config = dict(
    arch='resnet',
    model='image classifier',
    dataset='made-up waving flags',
    train_examples=97500,
    image_size=24,
    crop_scale_min=1,
    horizontal_flip=False,
    targets=['layout'],
    num_classes=15,
    norm='batchnorm',
    activation='silu',
    channel_attention='eca',
    depths=[3, 6, 3],
    kernel_size=3,
    stem='single',
    avg_pool_shortcut=True,
    dropout=0.1,
    widths=[48, 96, 192],
    mixing='mixup',
    label_smoothing=0.1,
    loss='cross_entropy',
    init='orthogonal',
    residual_init='none',
    optimizer='muon',
    muon_scale='spectral',
    lr=0.024,
    momentum=0.95,
    nesterov=True,
    orthogonalizer='newton_schulz_5',
    adamw_lr_other_params=0.0016,
    grad_clip=3.0,
    steps=11300,
    batch_size=256,
    epochs=29.7,
    lr_schedule='cosine',
    final_lr_fraction=0.05,
    warmup_steps=2260,
    weight_decay=0.04,
    adamw_weight_decay_other_params=0.01,
)
Rows from block 5 of a small image classifier, named by matrix and row number. Rows with one number belong to one channel. Each number is 128 + 32 x the weight over its row's rms, rounded and kept within 0 to 255. All counts start at 0. After the name is the row's rms in percent of the matrix's.
After each channel's rows are labels from the 100 images, of 14848, where the channel reaches its highest value: "lies over" is the class under the peak; "strongest on" is what is common among them. Only what is clearly more common there than usual is listed. The data: made-up waving flags.
# convs0: first 3x3 conv (model.blocks.5.convs.0.weight, 96x96x3x3, each kernel summed), inputs 0-95
# convs1: second 3x3 conv (model.blocks.5.convs.1.weight, 96x96x3x3, transposed, each kernel summed), outputs 0-95

convs0.77 092 [158 166 132 152 106 145  31 108  85 126 107 137  94 101 138  53 148 109 109 114 156  87 101 143 147 130  98 184 150 175 175 160 152 167 165 108 169 122 112  98 126 153 122 114 144 128 165 142 137  95 140  86 138 158 150 152 140 106 147 125 127 129 194 142 110 101 163 136 136 193 132 151 114 103  47 178  67 148 100 119 137 126  72 139 146 193 168  80 141 129 139  90 157 156 176 128]
convs1.77 096 [110  90 126 163  83 132 133 146 170 114 126 104 100  88 129 102  83 156  64 104  97 132 136 135 101 156 161  91 146 117 139 142 130  72 113 113  96 112  95 106  99 153 103 137 119 159 100 127 101 157 110  76 160 172 130  45 109 144 121 157 132  76 129 170  71 109  99 130  95 100 100  68 112 240 136 136  41 151 141  99  95 146 107 133 128 107 102  87 124 109  91 119  84  87 145 140]
lies over: flag
strongest on: offset cross; circle

convs0.22 100 [125 117 188  95  70 142 164 148 172 138 125  27 120 106 122 112 117 114 149 121 121 113 150 138 104 178 101 119 125 139  92  90 153 124 113  88  98 142 123 114 110  87 106  79  83 130 102  96 103  68  99  97 117 100 175  96  65 129 104 158 188 148  95 136 161 117  66 125 125 101  88 102 126  97 100 120 119 130  97  91  61 100 116 191  90 138 136 141 111 106 182 164 163 173  90 104]
convs1.22 114 [126 131 114 111  82 120 128 150  77  47 146  99 121 181 172 111 128  85 150 145 149 110  26 163 160  83 108 109 128 121 131 134 164 165  79 153 143 110 150 122 137  73 118 149  70  48 169 127 171 164 124 150 175 127 133 130 128 138 118 159  76 147 115  69 112 134  59 126 117 155 119 102 125 112 185 149 136  98 100 105 146 171 143  72 108 137 135 146 122  81 136  89 164 135 145 142]
lies over: flag
strongest on: diagonal split

convs0.14 094 [101 101  88 162 107 107 144  77  99 159  98  48  81 114 103  37 143  97  79 140 101  90 105 139  86 154 104 133 153  95 138 132  97 167 163  65  86 110 167 155 111 126 117 112 128 106 155  89  93 131 110 120 121 104  86 146  92 121 109 133 134  96 112 128 125 130 159 123 163 131  93 104 123 114 181  96 158 149  89 146 109 172 115 111 119  63 102  84 113 154  69 112  53  78  90 102]
convs1.14 079 [154  87 175  91 110  89 148 109 140 125 140 153 142 136 170 135  94 126 134 128 158 134  86 116 119 138 154 185 124 148 164  92  61 137  89  95  98  79  75  93  72 164 131 147 103 119 128 139 138 146 163 122  82 127 178 195 107 121 141 140 136  47 115 152 150 110 134  85 109  98 182 153 165  73 113 151 115  82  95 160 140 100 156 135 155 162 130  95  52  94  86  91  80  92 136 156]
lies over: backdrop
strongest on: diagonal split

convs0.41 099 [ 68 134 140  96 140 120 161 207 159 134 127 117 173 140 104 151 114 157 128 127 179  83 186 126 108 123 107 140 111  50 128  91 115 114 115 168 153 180 135 129 122 103 128 140 153 144 100  90  91 118  82 187 121  46  89 145 125 139 122 146 110 117  82  85 126 100 116 162 106 169 117 171  86 140  81 137 120 135 105 148 158 121 148  97  85  89 201 104 158 118 109 106 132  89 163  50]
convs1.41 085 [112  87 107 100  72 149 128 103  74 123 137 121 137 112 125 112  68 100 142  87 116 114 118 128 138  63  72 115  81 139 193 135 139 106  84  90  65 127 109 115 130 145 129 133 190 222 124 158 123  66 108 102 144  75 108  79  81 110 161 160 152 125 155 116 130 161 120 110 173 105 111  98 198 136 113 142 139 161 109 145 109 140  86 127  93  84  62 153 110 130  85 123 138 134 149 164]
lies over: emblem
strongest on: star

convs0.78 089 [100 131 153 115 107 123 135  83 131  78 175 211 135 118 109  98 126  99 109 100  93 163 112 125 168 180 145 127  56 106 134 196  95 123  89 125 147 207  88 134 140 137 141 150 147 123 115 147 197 102 108 139 140 118 134  96 157  87 149 134 154 186 118 112  87 134  95 145 119 122 148 156  45 145  97  95  96 162 192 124 126 118 112 132 181 188 150  93 144 142 165 141 173 148 130  93]
convs1.78 118 [ 90  82  96 106 154 127  73 164  77 154  83  39 126 145 149 159 121 101 151  87 101 170 157  40  69 133 142 158 163 149  95  73 166 131 121 134 125 120  91 156 158 161 137  86 119 136 116 133  79 121 137  87 110 118  80 186 122 145 111  88  98 112 145 146 185 125 187 126 137 116 115 105 151 195 138 147 125 126  83 142 123 126  84 137  58 142  95 145 122 125 109 150 100 100 131 144]
lies over: flag
strongest on: border

convs0.3 096 [128 105 120 179 125 101  95 102 108 136 165 125 114  82 155 126 111 128 106 140 158 179 132 138 109 131 129 135 113  81  93  85 125 133 147 118 121 185 163 131  81 168 132 181  85 123  82  88  70 104  96  93 128  82 169 122 144 112 104 105  92 118 146  70 132  81 106 125 120 157  44  48 119 117 184 179  74 142 124  86 150 161 153 179 161 144 100 103 104 135 165  86  99  73 136 142]
convs1.3 075 [133 117 128 115 138 138 156 119 150 104  92 114 121 164 141  91 107 182 172 118 109 130  88 130 176 153  98 118  62 161 132 120 123 103  68  88 140  64  77 202  60  50  41 158 163  98 133 113  97 104 134  93 108 104 111 122 141 158 136 190 127 124 104 126 140 143 143 150 149 136 117 125  88 149 115  44 133  87 165 137 108 128 113  67 129 157 133 105 123 133 110 113  62 125 123 148]
lies over: flag
strongest on: saltire

convs0.40 135 [112 127  69 134 166 122  53 138 122 105 132 155 145 164 122 128  93 167 188 125 133 118 160 147 140 112 115  95 110 115  79  77  94 122 131 152 107  85 140 131  91 106 132 152 153 153 131  82 175  83 116 124  95 110  94 142  93 107  89 158  92 108  65 175 156 103 184 123 131 180  46 121 105 124 129 118 153  99 156 222 137 137  81 108 111  98 142 140 182  92 105 122  86 160 130 177]
convs1.40 137 [133 103 140  98  82 130 127  96 142 115 106 141 107  83 111  34 156 130 124 110  80  99 120 109 104  11  75  88  84  97 122 134 123 139  91 106 111 118 114 102  93 124 133  82  96 131 125 102 121 111 116 128 142 143 139 123 130  72  77 119 164 100 114 118  77 139  92  79 123  40  57  92  94 117 136 123 108 183 136  63 106 115  93 129 141 128 148 126 105 172 110 105 144 163 131 139]
lies over: emblem
strongest on: flower; two horizontal bands

convs0.11 104 [ 70 166 145 112 161 107  90  80 101 106 120 174 166 177 137 170 187 187  98 137 121 111 115 123 115  76 110  74 131 154 172 162  97  83 120 186 171  73  94  70 119 118 127 139 108 127 132 153  92 119 102 182 157 105 136  65  95 199 136 144 120 161  67 152 104  88 116 158  80 117 129 148 148 114 116 137 157 116  82 111 135 145 134 163 114 155 152 138 121  86  77 143 118 108 146 172]
convs1.11 106 [143 103 122 152  94 110 135  91 140 109 134 112  98 129  86 181 102 111 102 125 143 110 139 117 136 168 177 140 123  82 115 119 120 150 148 117  75 158 175 170 127 114  78 108 123 185 111  84 110  79 111 165 101 141  82 166 114  68 108 162 113 147 165 117 129 141 105 144  78  67 170  54 115 109 108 178  88 133 107  95  96 103  91  52 174  88  73 153 101 141 102 108 177 115 162  81]
lies over: emblem
strongest on: ring

convs0.10 141 [183  97 146 131 121 104 162  90 102  90  86 223  67 137 161 133 135 118  95 140 180 101 115 111 128 143 140 114 137 174 149 128  94 148 167  42 150 120 136 122 120 150 101 110  80 126 116 172 119 199 118 130 169 178 209  95 125 117 110 106 115 135 151 151 108 173 120 102 154  63 125 106 130  87 134 156 158  71 109 153 135 142 144 142 111  90  65 140 109 172 104 106 151 106 129  99]
convs1.10 109 [ 96  88 138 101 132 144 120  96 142 175 126 116  79  97 130  80 187 169 126 142 134  85 143  54  81 145 158 165 184  82 126 106 117 174  84 109 154 111 137 103 136  99 202 114 128 142 135 125 113 116 158 190 168 141  79 144 137  97  56 122 159 123 127  99 124 173 130 132  98  82 138 122  88 217 159 101 168 101 134 108 143 125 101  72 130 126 128 125 183 137 174 162 106 149 143 108]
lies over: flag
strongest on: diagonal band

convs0.66 100 [193 103 101 158 132 142 146 160 119  39  87 121 110 123 129 110  94 149 167 109  59 143 114 149 110  75 202 100 128 162 123 121 131  88 125 179  79 123  98 116 141  94 152 152 172  99 121  84 121  71 116 129 107 200  32  95 103  99 140 140 138  58 139 120 126  77  84  85 121 144 131 102 101 104 141 130 118 131 154 109 107 172 161 140 134 115  95 103 131 109 107 132  86 125 148 146]
convs1.66 096 [ 89 208 143  62 160 105 144 110  88 194 142 146 127 150  98 131  95 132 112 150 143 144 160 117 117  94  89 170 131 154  85 129 156 214 194 194 145 111  88  88 157  79 169 106 104 134 166 139 158 128 129 170 100 109 137 177 174 108 113  71 132 125 171 156 132 186 172  73 124  90 154 138 116 153 130 118 176 131 133 114  94 152 135 105 133 158 122 100 137  99 133 142  98  92 144 106]
lies over: emblem
strongest on: upright cross

convs0.23 097 [171  73  85 129 101 109 152  74 125 116 161 168 119  65 101  73  37 115  91  91 106 126 108 129 148 117 169 128 146  60 145 161  94 124 178  62 135 118  68 122 122 129 116 118 116  82 117 134  77 116 114 118 141 133 189  89  98 139 112  99 100 102 136  74 153  77 138 130 117 119 102 157 137 135 104 145  94 144  76 108 178 140  84  90 129 136 128  93 119 120  88 104 170  73 129 157]
convs1.23 105 [ 72 121 144  73 135 104 148  95  72 187  91 156 111 157 188 162  92 185 110 153 122  94 127 144  91 183 147 158 127 136 169 132 114 114 154 133 140 130 151 132 133 123 146 125  81 143  97 100 135 138 129 153  76 104 108 177 116 135 171 159 109 106 180 147 138  60 118  93 115 145 151  86  95 102 223 113 133  80 130 179 135 103 117  95 224 102 142 136 121 153  86 161 128 124 121 126]
lies over: flag
strongest on: border

convs0.93 110 [204 148 109 127 104 136  73  67  96 119 133 123 107 128 116  70 102 153 124 161 115 149 137 138 110  43  76 133 193 188 134  94 100 142 159 162 120  73 153  87 102 170 122 124  99 100  82 110 132 124 158 143 104 119 107 112 126 166 108  90 107  72 155 166 152  72 148  90  87  37 127 116 179 125 116 107 112 106 128 167 123  94 113 171 100 112  70 112 140 118 115 132 136 140 141 150]
convs1.93 115 [ 99 127 195 159 196 133 177 126 151 132 110 117  37 100 120 102 134 132 113 107 136 126 164 140 121 147 114 118 122  57 118 121  75  93 139  61 154 126 139 132 115 108  99 145 179 173 142 150 129 170 142  89 120  97 146 118 116 131 132 140 155 114 126 154 129 132 130 119 166  73 171 106 250  70 120 139 109 198  98 108 140 134 135 111 129 142 135 124 151 183 165 163 103 183 129 121]
lies over: flag
strongest on: grey; saltire; upright cross

convs0.31 090 [124 159 140  72 119 180  55  87 185 177 184 136 102 130 132 111 154 116 143 133 113  93 118 137 133 129  70 147 132 180  79  95 146 181 117 115  92  31 154 115 104 144 173 100 124 178 111 163 204 157 171 185 117  97 133 110 101 128 107 143 131 159 124 146 124 106 145  88 139 154 168  97 153 107 131 139 130 136 117 103  59  67 154 131  93  88 108 144 135  95 101 115 124 149 126 103]
convs1.31 083 [145 117 146 123 114 145 106 124 170  77 105 100 115 135 124 132 146 116 142 112 123 150 125 155 129 111 105 123 163  98  75 183 150  95 143 129 137 164 133  74 124  62 109 130  98  58 163  96  70 134 158 208 140 102  85 145 137 112 110  95 132  57  79 158 105  51 121  93 140 125 145 150 186  69  96  94 135  57 165 101 124 112 131  97 121 111 102 142 127 132 178 149 188 153 115  83]
lies over: backdrop
strongest on: saltire

convs0.43 086 [132 107  84 152 168 117  95 134  78 143  85 113 109  91 139 174 214 116 148 135 109  84 120  90  86  58  96  90 122  76 102  64  77 120 136  86 125  87  79 145  92 143 106 140  72 112 154 161  97 101 113 100 115 133 133 169  96 124 187 111 172  99 121  79 116 135 125 124 131 118 105 141 197 135  91 111 138 118 120  86 119 181 105 173 116 163 108 120 150 110  61 149  84 129 119 123]
convs1.43 112 [ 74 108  69  93  98  78  73 115  56 151 132  77 124 134  93 119  93  89 199 139  90 154 129 110 110  93 137 121 110 135 127 114 153 153 130 160  98 135 105 131 134 106 140 115  82 142 124 166 169 129 170 170 112 110 109 111 116 120  89  74 129 133 124  77 116 116 125  82 159 137 101 108  97  91 179 103 120 136 137 126 134 107  94  96 150 102 132 173 230  48 108  80 166 118 163  98]
lies over: flag
strongest on: circle

convs0.34 106 [136 109 163 133 143 121 118 106 130  78 135  94 134  62 101  93 107 155 155 103 133 132 124 132 152 155 134  86 139 106 170 124  78 177 147 116 153 159 149 150  64 124 174 191 128 127 132 104 164 105 162  77 123  56  94 191  79  89 106 135 158  56 159  77 139  79 116 105 131  93 125 157 170 141  87  79 104 111  74  63 121  80 112 115 106 138  90 110 124 104 151 132 124  92 146 172]
convs1.34 090 [148 123 119 182 143 104 157 145  65 130 120  91 120 115 108 125  33 104  58 133 123  82 108 165 140  80 125 144  99 149 133  97 123 114 114 122 108 108 140 109 137 117  81  93 126  66 110 111 110 124 211  99  81 158 196 145 138 145 190 126  82 141 113 129 152  96 102  90 112 122 160 172 125 118 195 169 135 223 117 158 101 106 105 162 135 128 108  90 118 133 108  92 134 114 103 120]
lies over: backdrop
strongest on: triangle at the hoist

convs0.24 104 [162 144  93 138 114 188  63 150 157 106 104 199 181 149 117  91 147 113  93 161 108 180 156 126 124 159  93 137 113 102 100 136 148 166 139 135 131  95 139 121 132 127 160 157 144 134  96 158 170  82 158 131  87 110 153  99 139 105 118  61 140  99 127 158 186  32 164 154 108 180 128 148  68 109  68  91 133 156 154 144  99 116  86  98  71  94 158 146 117  81 114 114 131 138 150 108]
convs1.24 106 [106 133 133 166 142 161 101 116  41 114  80 116 150 105 115 147 151 114 136  99 111 158 106 150 175  81  58  97 172 100 147 146 152 104 108 131 161 181 152 154  76 130 135 129 115  73  62 101 116 157 125 156 139 114  60 101  45 149 110 189 114  62 100 154 135 104 119 139 150  75 102  90 155 104 142 123 145  86 125  78 149  92 164 151 173 145  93 142  98 114 137 116 143 121 164 141]
lies over: backdrop
strongest on: grey

convs0.25 088 [148 163 112  95 125 147 178 138 108 101  79 104 137 147 100  77 143 118 139 158 181 157 145 145  96 135 166 112 140 113 115 169  58 118 108 139  91 183 102  93 167  90 129 149 125 135 115 122  70 158 144  98  89 111  87 103 142 129 112 101 126 129  98 143 113 170  81  96 131  72 106  93 100 149  97 190 121 127  99 106 179 122 168 228 107 197 146 134 137 162 121 117 192  98 136 181]
convs1.25 107 [110  88  87 127  85 120  76 116  87 135 168 110 132 140 168 103 104 175 135 135 111 113 113 123  47 152 125 136  79 131 193 129 171  96 123 110 102  90 102 165  66  86  78 108 137 195  63 154 139  87 144  97 114 115 106  93 118  91 138 162 131  86 126 112 126 180 167 137 141 115  79 123 140 125  93  81 141  79 186 131  86  96  97  58 116  85 142 123 157 111 122  98 107 109 105 152]
lies over: flag; emblem
strongest on: circle